Weights of a small contrastive image-text model: encoder depths [5, 5, 5].
Rows from block 11 of the image encoder, named by matrix and row number. Rows with one number belong to one neuron. Each number is 200 + 20 x the weight over its row's rms, rounded and kept within 0 to 999. All counts start at 0. After the name is the row's rms in percent of the matrix's.
# gate: MLP gate (encoder.blocks.11.mlp.gate.weight, 672x256), inputs 156-207
# fc1: MLP up (encoder.blocks.11.mlp.fc1.weight, 672x256), inputs 156-207
# fc2: MLP down (encoder.blocks.11.mlp.fc2.weight, 256x672, transposed), outputs 156-207
gate.417,110,222,223,195,221,179,210,217,184,221,218,176,202,176,199,200,196,226,185,196,204,196,178,196,224,191,192,205,178,181,211,208,215,220,230,146,213,197,195,257,213,191,212,197,198,204,171,204,177,213,201,195,191
fc1.417,110,202,189,197,180,166,177,186,230,202,195,201,192,190,224,186,209,157,233,157,208,204,196,194,189,202,178,207,159,239,192,177,197,191,192,228,177,194,215,170,226,207,242,173,200,220,203,219,172,149,169,187,209
fc2.417,117,203,147,232,211,207,203,196,182,216,176,191,212,195,198,191,203,191,233,225,217,176,231,183,228,194,176,185,234,212,191,187,202,183,195,233,200,191,180,190,187,178,180,217,158,210,177,176,182,201,226,208,197
gate.418,100,218,197,186,190,203,180,213,173,209,212,168,182,230,213,219,223,210,249,222,199,199,190,198,209,198,210,200,185,202,230,208,207,212,175,212,186,230,185,161,176,186,198,171,163,193,208,206,232,230,173,215,150
fc1.418,102,216,190,200,218,200,190,206,195,196,200,189,213,185,206,200,174,202,216,253,174,188,185,210,209,196,216,212,185,186,189,201,212,194,204,207,190,181,211,149,189,170,183,174,142,192,207,213,199,235,190,203,169
fc2.418,105,212,176,167,209,230,161,220,222,174,212,177,227,191,234,201,200,197,228,199,218,200,196,151,211,216,202,217,160,201,204,213,234,216,232,219,187,202,199,197,173,150,211,213,227,199,183,210,207,224,202,202,213
gate.419,100,223,226,191,212,207,209,187,238,235,192,209,224,193,240,170,172,229,177,162,176,209,204,189,220,225,191,242,211,200,234,195,184,214,201,172,205,192,233,200,256,187,207,207,213,206,210,202,172,248,179,225,201
fc1.419,100,190,201,204,176,214,188,189,202,193,211,208,200,246,153,177,238,228,209,194,208,215,202,166,198,194,189,209,192,201,209,211,240,215,194,189,228,182,199,195,214,207,215,213,196,212,214,199,185,193,192,205,186
fc2.419,098,185,139,213,202,188,175,185,198,194,189,184,196,200,236,210,171,221,214,179,181,180,217,133,181,188,184,197,206,214,193,211,216,198,241,186,206,188,210,195,230,244,207,196,192,194,196,226,183,221,232,198,206
gate.420,098,188,230,227,191,196,199,199,195,206,240,194,203,197,209,167,234,218,207,194,214,214,190,210,239,173,210,200,193,198,217,218,198,215,207,215,210,204,210,172,260,192,207,212,211,188,212,194,159,199,186,221,207
fc1.420,101,197,153,218,203,216,191,199,221,192,212,219,185,212,192,196,208,205,235,209,184,196,179,231,198,203,198,171,227,202,190,210,196,179,176,224,225,197,165,200,208,154,216,168,201,203,221,178,180,161,202,205,208
fc2.420,092,198,225,218,253,187,197,188,187,249,148,190,184,190,171,177,179,214,188,181,255,222,203,232,222,222,220,226,184,211,165,188,219,200,213,169,211,197,200,171,190,195,206,180,202,153,185,197,215,210,198,245,215
gate.421,100,221,185,201,196,182,206,189,185,214,200,209,228,169,204,215,179,213,146,179,210,198,186,206,229,196,205,200,173,157,188,216,169,200,265,181,223,198,206,214,197,189,170,242,191,195,185,210,161,166,207,207,179
fc1.421,097,230,199,215,166,184,232,211,194,180,191,214,225,201,177,237,171,206,163,181,180,207,170,224,166,190,205,207,194,198,180,174,196,233,213,209,216,217,227,207,204,200,214,218,174,203,191,210,214,200,214,218,189
fc2.421,101,192,203,218,218,183,233,190,197,167,202,224,209,184,202,189,160,180,247,207,207,201,208,200,202,191,203,184,219,168,184,205,213,170,186,206,188,217,193,229,202,218,180,203,188,199,179,224,188,220,255,257,222
gate.422,103,219,206,180,204,196,218,207,173,196,182,217,164,219,188,197,182,213,198,213,207,193,228,210,189,208,185,212,208,213,208,172,201,194,179,223,190,195,169,193,182,230,223,187,219,224,151,218,166,173,256,222,238
fc1.422,109,197,230,198,203,172,203,175,182,203,199,192,173,190,180,194,220,181,172,198,197,213,196,226,176,198,213,229,178,178,203,180,198,226,217,217,187,191,197,184,209,214,187,176,201,182,199,213,173,181,218,174,237
fc2.422,106,179,197,193,223,181,197,190,207,188,225,191,184,197,206,186,220,152,195,225,209,218,183,190,204,161,195,195,210,180,200,156,186,221,183,200,216,216,240,187,193,198,172,207,197,191,233,226,200,227,192,218,187
gate.423,104,209,224,183,212,214,197,197,211,199,183,165,212,207,226,214,209,199,230,182,198,229,175,154,165,212,220,173,165,221,189,222,217,195,189,202,217,217,180,203,203,244,199,232,201,190,208,201,229,198,160,196,199
fc1.423,107,211,166,184,184,198,186,197,229,191,207,248,163,184,221,202,211,207,187,211,224,164,185,192,208,195,193,221,199,240,173,202,187,225,152,168,253,193,180,233,217,201,172,194,224,184,213,212,198,219,184,205,185
fc2.423,099,188,202,220,219,191,184,198,210,232,213,203,149,198,184,159,229,204,222,215,229,205,200,211,186,198,194,186,182,221,212,243,190,185,198,190,210,216,184,209,200,138,200,213,223,190,205,194,207,240,201,245,213
gate.424,098,194,182,158,144,229,182,187,231,217,220,191,225,207,203,179,226,222,189,211,202,169,196,188,195,196,209,174,203,196,188,182,194,168,236,203,215,183,196,192,185,209,227,245,193,192,217,192,157,194,217,202,219
fc1.424,101,190,187,203,196,189,167,204,196,224,193,234,197,177,226,193,220,190,169,182,202,187,182,206,183,197,219,211,228,218,217,207,220,193,250,190,204,225,203,213,200,211,196,214,196,177,209,205,208,184,227,180,235
fc2.424,097,192,234,184,210,177,195,194,182,178,190,221,174,175,200,186,222,224,196,218,181,213,191,199,164,197,177,211,214,247,185,167,175,183,143,226,192,208,158,218,196,208,216,165,205,185,170,227,246,172,196,229,213
gate.425,110,206,244,189,212,199,210,200,140,203,188,157,234,215,204,217,217,214,176,177,226,193,165,225,190,196,206,188,210,181,180,186,225,163,224,203,186,185,226,215,199,213,221,214,190,160,219,174,198,228,196,213,218
fc1.425,116,255,204,184,182,226,195,202,161,195,207,208,256,165,205,191,247,209,176,192,196,215,200,239,222,217,148,210,187,173,153,196,210,194,192,164,190,204,199,222,180,209,210,200,216,227,203,193,229,220,213,201,189
fc2.425,114,183,215,201,190,218,190,189,181,218,206,207,165,235,143,203,208,157,194,181,211,220,218,227,210,211,214,198,210,193,217,233,196,225,229,200,214,185,223,210,228,197,163,183,234,209,195,220,191,207,221,186,207
gate.426,094,223,196,191,200,237,169,209,201,209,192,200,202,204,220,202,189,213,225,211,200,184,193,200,237,167,225,200,228,179,198,199,199,211,202,199,158,211,189,228,217,199,174,233,164,206,189,159,224,193,189,204,226
fc1.426,094,206,190,226,169,210,227,193,191,198,196,212,219,214,188,195,222,189,180,175,212,196,232,193,202,189,183,206,197,213,204,191,172,196,182,185,191,238,181,164,198,173,203,178,250,203,200,207,176,197,212,168,214
fc2.426,094,169,183,207,217,198,157,194,182,188,172,224,197,219,200,180,218,219,221,164,215,207,185,192,214,178,191,200,195,199,184,207,175,211,181,183,259,190,211,202,162,183,225,241,160,196,214,230,199,243,166,223,241
gate.427,101,213,205,217,229,220,195,205,233,235,186,187,185,190,213,289,196,201,243,186,162,180,200,161,201,183,224,193,231,200,209,235,194,187,197,191,237,226,200,185,206,196,250,178,177,206,196,185,206,223,190,239,192
fc1.427,096,240,184,193,212,191,203,200,209,216,208,211,210,178,199,230,217,198,231,215,190,164,184,208,191,181,195,205,208,176,195,200,210,189,196,198,210,195,224,207,189,210,186,185,211,182,185,176,216,229,183,198,215
fc2.427,094,216,209,178,190,183,226,189,195,191,221,169,200,183,180,191,216,176,227,181,221,199,207,221,163,201,185,194,188,185,199,217,187,189,192,192,167,190,230,206,168,185,188,154,187,184,209,168,241,215,222,179,194
gate.428,102,202,213,220,199,202,185,245,201,204,208,200,188,216,223,232,215,200,173,191,201,216,217,252,162,240,210,212,210,185,217,187,189,169,228,192,210,208,209,220,199,172,191,214,199,202,222,206,186,173,211,169,194
fc1.428,093,207,217,196,211,168,193,192,231,202,189,216,199,194,162,181,168,203,207,205,198,169,204,157,225,217,194,219,171,181,211,219,154,223,188,185,199,188,171,225,195,219,203,196,212,220,206,205,191,213,203,249,215
fc2.428,097,210,178,199,187,196,220,230,211,157,224,217,212,161,153,244,196,202,195,182,218,243,188,164,187,196,195,176,217,210,211,234,172,202,160,170,166,194,215,198,188,183,191,193,248,214,205,194,185,192,163,200,187
gate.429,090,241,180,203,197,223,201,163,167,205,187,202,205,196,199,192,196,172,217,195,210,198,228,185,182,199,186,227,206,174,224,224,209,178,175,204,207,196,234,205,188,196,220,190,207,195,192,212,178,207,194,185,193
fc1.429,091,190,192,184,188,200,211,198,210,202,201,183,187,170,214,178,241,187,209,198,215,197,240,222,213,202,178,210,201,218,179,187,177,206,177,172,209,225,166,179,182,221,188,185,191,222,234,184,218,213,167,185,186
fc2.429,083,209,207,170,200,180,165,215,142,190,217,239,189,165,225,194,183,196,204,186,167,217,159,183,217,206,170,212,214,215,209,200,164,191,169,197,183,177,225,229,232,190,191,181,175,183,212,203,196,219,177,182,212
gate.430,110,239,206,215,230,190,209,190,201,205,199,193,201,168,219,225,213,225,213,238,211,205,196,212,171,208,193,212,204,176,174,224,198,197,195,209,192,213,200,219,182,221,197,196,217,202,186,237,197,196,226,163,220
fc1.430,103,187,191,172,173,205,177,231,174,196,191,204,200,204,215,209,197,238,186,209,192,201,176,193,210,187,229,174,191,192,202,210,207,186,216,227,210,195,174,207,205,152,208,215,164,226,191,210,223,172,221,215,189
fc2.430,108,200,223,176,212,224,177,205,208,186,209,184,167,183,195,201,182,220,218,192,236,218,203,164,187,200,176,198,169,185,219,228,216,185,196,201,214,214,199,194,248,201,182,209,214,190,190,197,204,212,197,202,197
gate.431,099,183,221,213,174,200,183,228,189,190,215,228,195,189,198,194,211,195,195,190,220,188,210,224,229,223,164,224,171,204,221,208,172,176,222,175,202,226,179,231,198,187,243,201,191,215,209,223,180,213,194,224,202
fc1.431,099,215,179,194,228,175,198,188,234,199,200,211,211,199,226,248,225,201,197,200,189,176,229,218,190,210,203,210,184,165,201,207,208,182,178,168,230,181,178,193,187,202,220,208,201,195,199,179,213,213,200,215,213
fc2.431,100,198,227,217,182,237,170,201,175,209,169,202,188,178,222,223,208,229,203,186,210,196,222,194,170,184,202,183,183,213,197,203,180,222,211,207,207,198,217,207,227,181,179,192,186,184,214,157,208,198,208,206,207
gate.432,094,153,164,196,199,237,172,190,217,218,180,189,226,169,213,201,170,187,206,156,196,194,219,227,170,185,208,218,213,164,188,181,174,190,210,178,201,193,221,234,188,173,178,195,202,209,201,225,202,177,209,197,193
fc1.432,096,189,188,168,211,226,205,192,210,184,197,201,193,177,191,191,204,212,204,177,164,182,211,195,149,215,207,202,195,164,212,177,181,186,254,188,210,215,198,223,201,191,186,229,184,207,175,221,182,201,184,207,194
fc2.432,094,167,191,197,197,182,202,213,232,186,200,205,174,208,186,175,203,214,143,214,210,201,210,209,202,202,234,189,189,136,204,240,189,189,236,207,176,196,220,175,203,185,244,204,156,200,206,195,210,233,198,211,235
gate.433,105,200,224,212,251,178,176,190,218,197,182,235,209,214,195,167,191,181,170,188,178,211,206,191,185,195,168,209,193,164,213,187,195,197,237,214,222,194,193,155,188,191,188,195,190,202,200,197,228,204,182,179,187
fc1.433,108,238,209,188,163,186,228,193,241,205,208,205,191,201,223,188,197,204,202,180,196,238,226,213,203,188,189,214,206,198,200,227,211,238,174,148,225,190,219,156,199,195,205,177,172,182,159,202,192,193,192,188,219
fc2.433,110,204,226,177,187,177,183,159,204,181,225,213,163,188,189,206,218,198,212,222,204,214,194,220,173,183,220,202,218,185,212,196,222,225,220,187,167,225,188,201,206,223,196,199,188,188,220,183,177,178,225,194,214
gate.434,106,174,225,233,184,184,232,142,198,202,147,185,215,193,219,207,213,210,215,199,175,222,200,201,187,181,192,183,175,187,190,186,204,222,217,243,191,215,217,197,186,209,187,195,193,204,178,195,218,216,191,196,194
fc1.434,106,184,218,187,182,205,208,210,210,212,198,175,208,198,175,223,203,213,222,190,208,177,196,181,163,208,229,202,211,194,207,199,207,168,212,216,231,186,218,170,181,216,221,196,209,172,239,232,188,202,201,231,236
fc2.434,100,175,204,189,212,223,230,218,182,181,190,207,176,191,225,189,203,189,187,218,223,217,209,179,179,192,185,196,217,149,195,212,188,198,164,233,175,212,245,185,208,194,233,206,189,225,179,212,218,166,200,225,195
gate.435,104,197,215,163,215,220,199,206,196,207,210,249,217,208,208,194,202,184,197,177,189,179,221,175,240,191,212,199,215,148,218,210,170,244,175,196,203,201,178,217,220,201,202,199,226,189,205,203,209,174,238,201,179
fc1.435,109,213,211,208,177,185,203,197,187,190,188,234,179,189,226,185,237,193,205,178,206,189,210,199,239,205,203,229,205,167,178,195,216,226,232,181,177,188,191,197,173,215,196,203,218,226,201,193,207,196,228,204,192
fc2.435,106,209,184,165,194,192,188,206,189,197,197,190,229,223,193,185,148,172,193,171,204,204,168,216,183,210,192,234,167,200,190,159,196,224,172,188,194,197,220,195,204,196,215,187,203,211,212,255,193,202,209,220,215
gate.436,085,207,181,209,223,191,211,181,185,177,236,161,237,219,216,214,198,206,161,207,222,182,229,194,214,202,162,207,195,174,198,203,189,200,205,192,163,185,203,206,209,186,194,176,186,160,201,170,199,192,210,164,233
fc1.436,090,198,218,185,206,217,192,171,181,174,232,202,221,204,248,151,213,190,198,196,226,191,226,213,177,188,191,192,226,167,189,223,198,201,185,199,181,180,214,202,188,218,174,182,210,202,216,228,182,220,216,220,226
fc2.436,090,230,203,173,180,176,189,219,170,216,223,196,209,170,224,183,198,232,192,234,216,187,172,245,202,210,238,182,219,212,206,201,190,203,171,216,183,204,246,201,204,177,193,176,226,225,187,206,212,211,187,194,193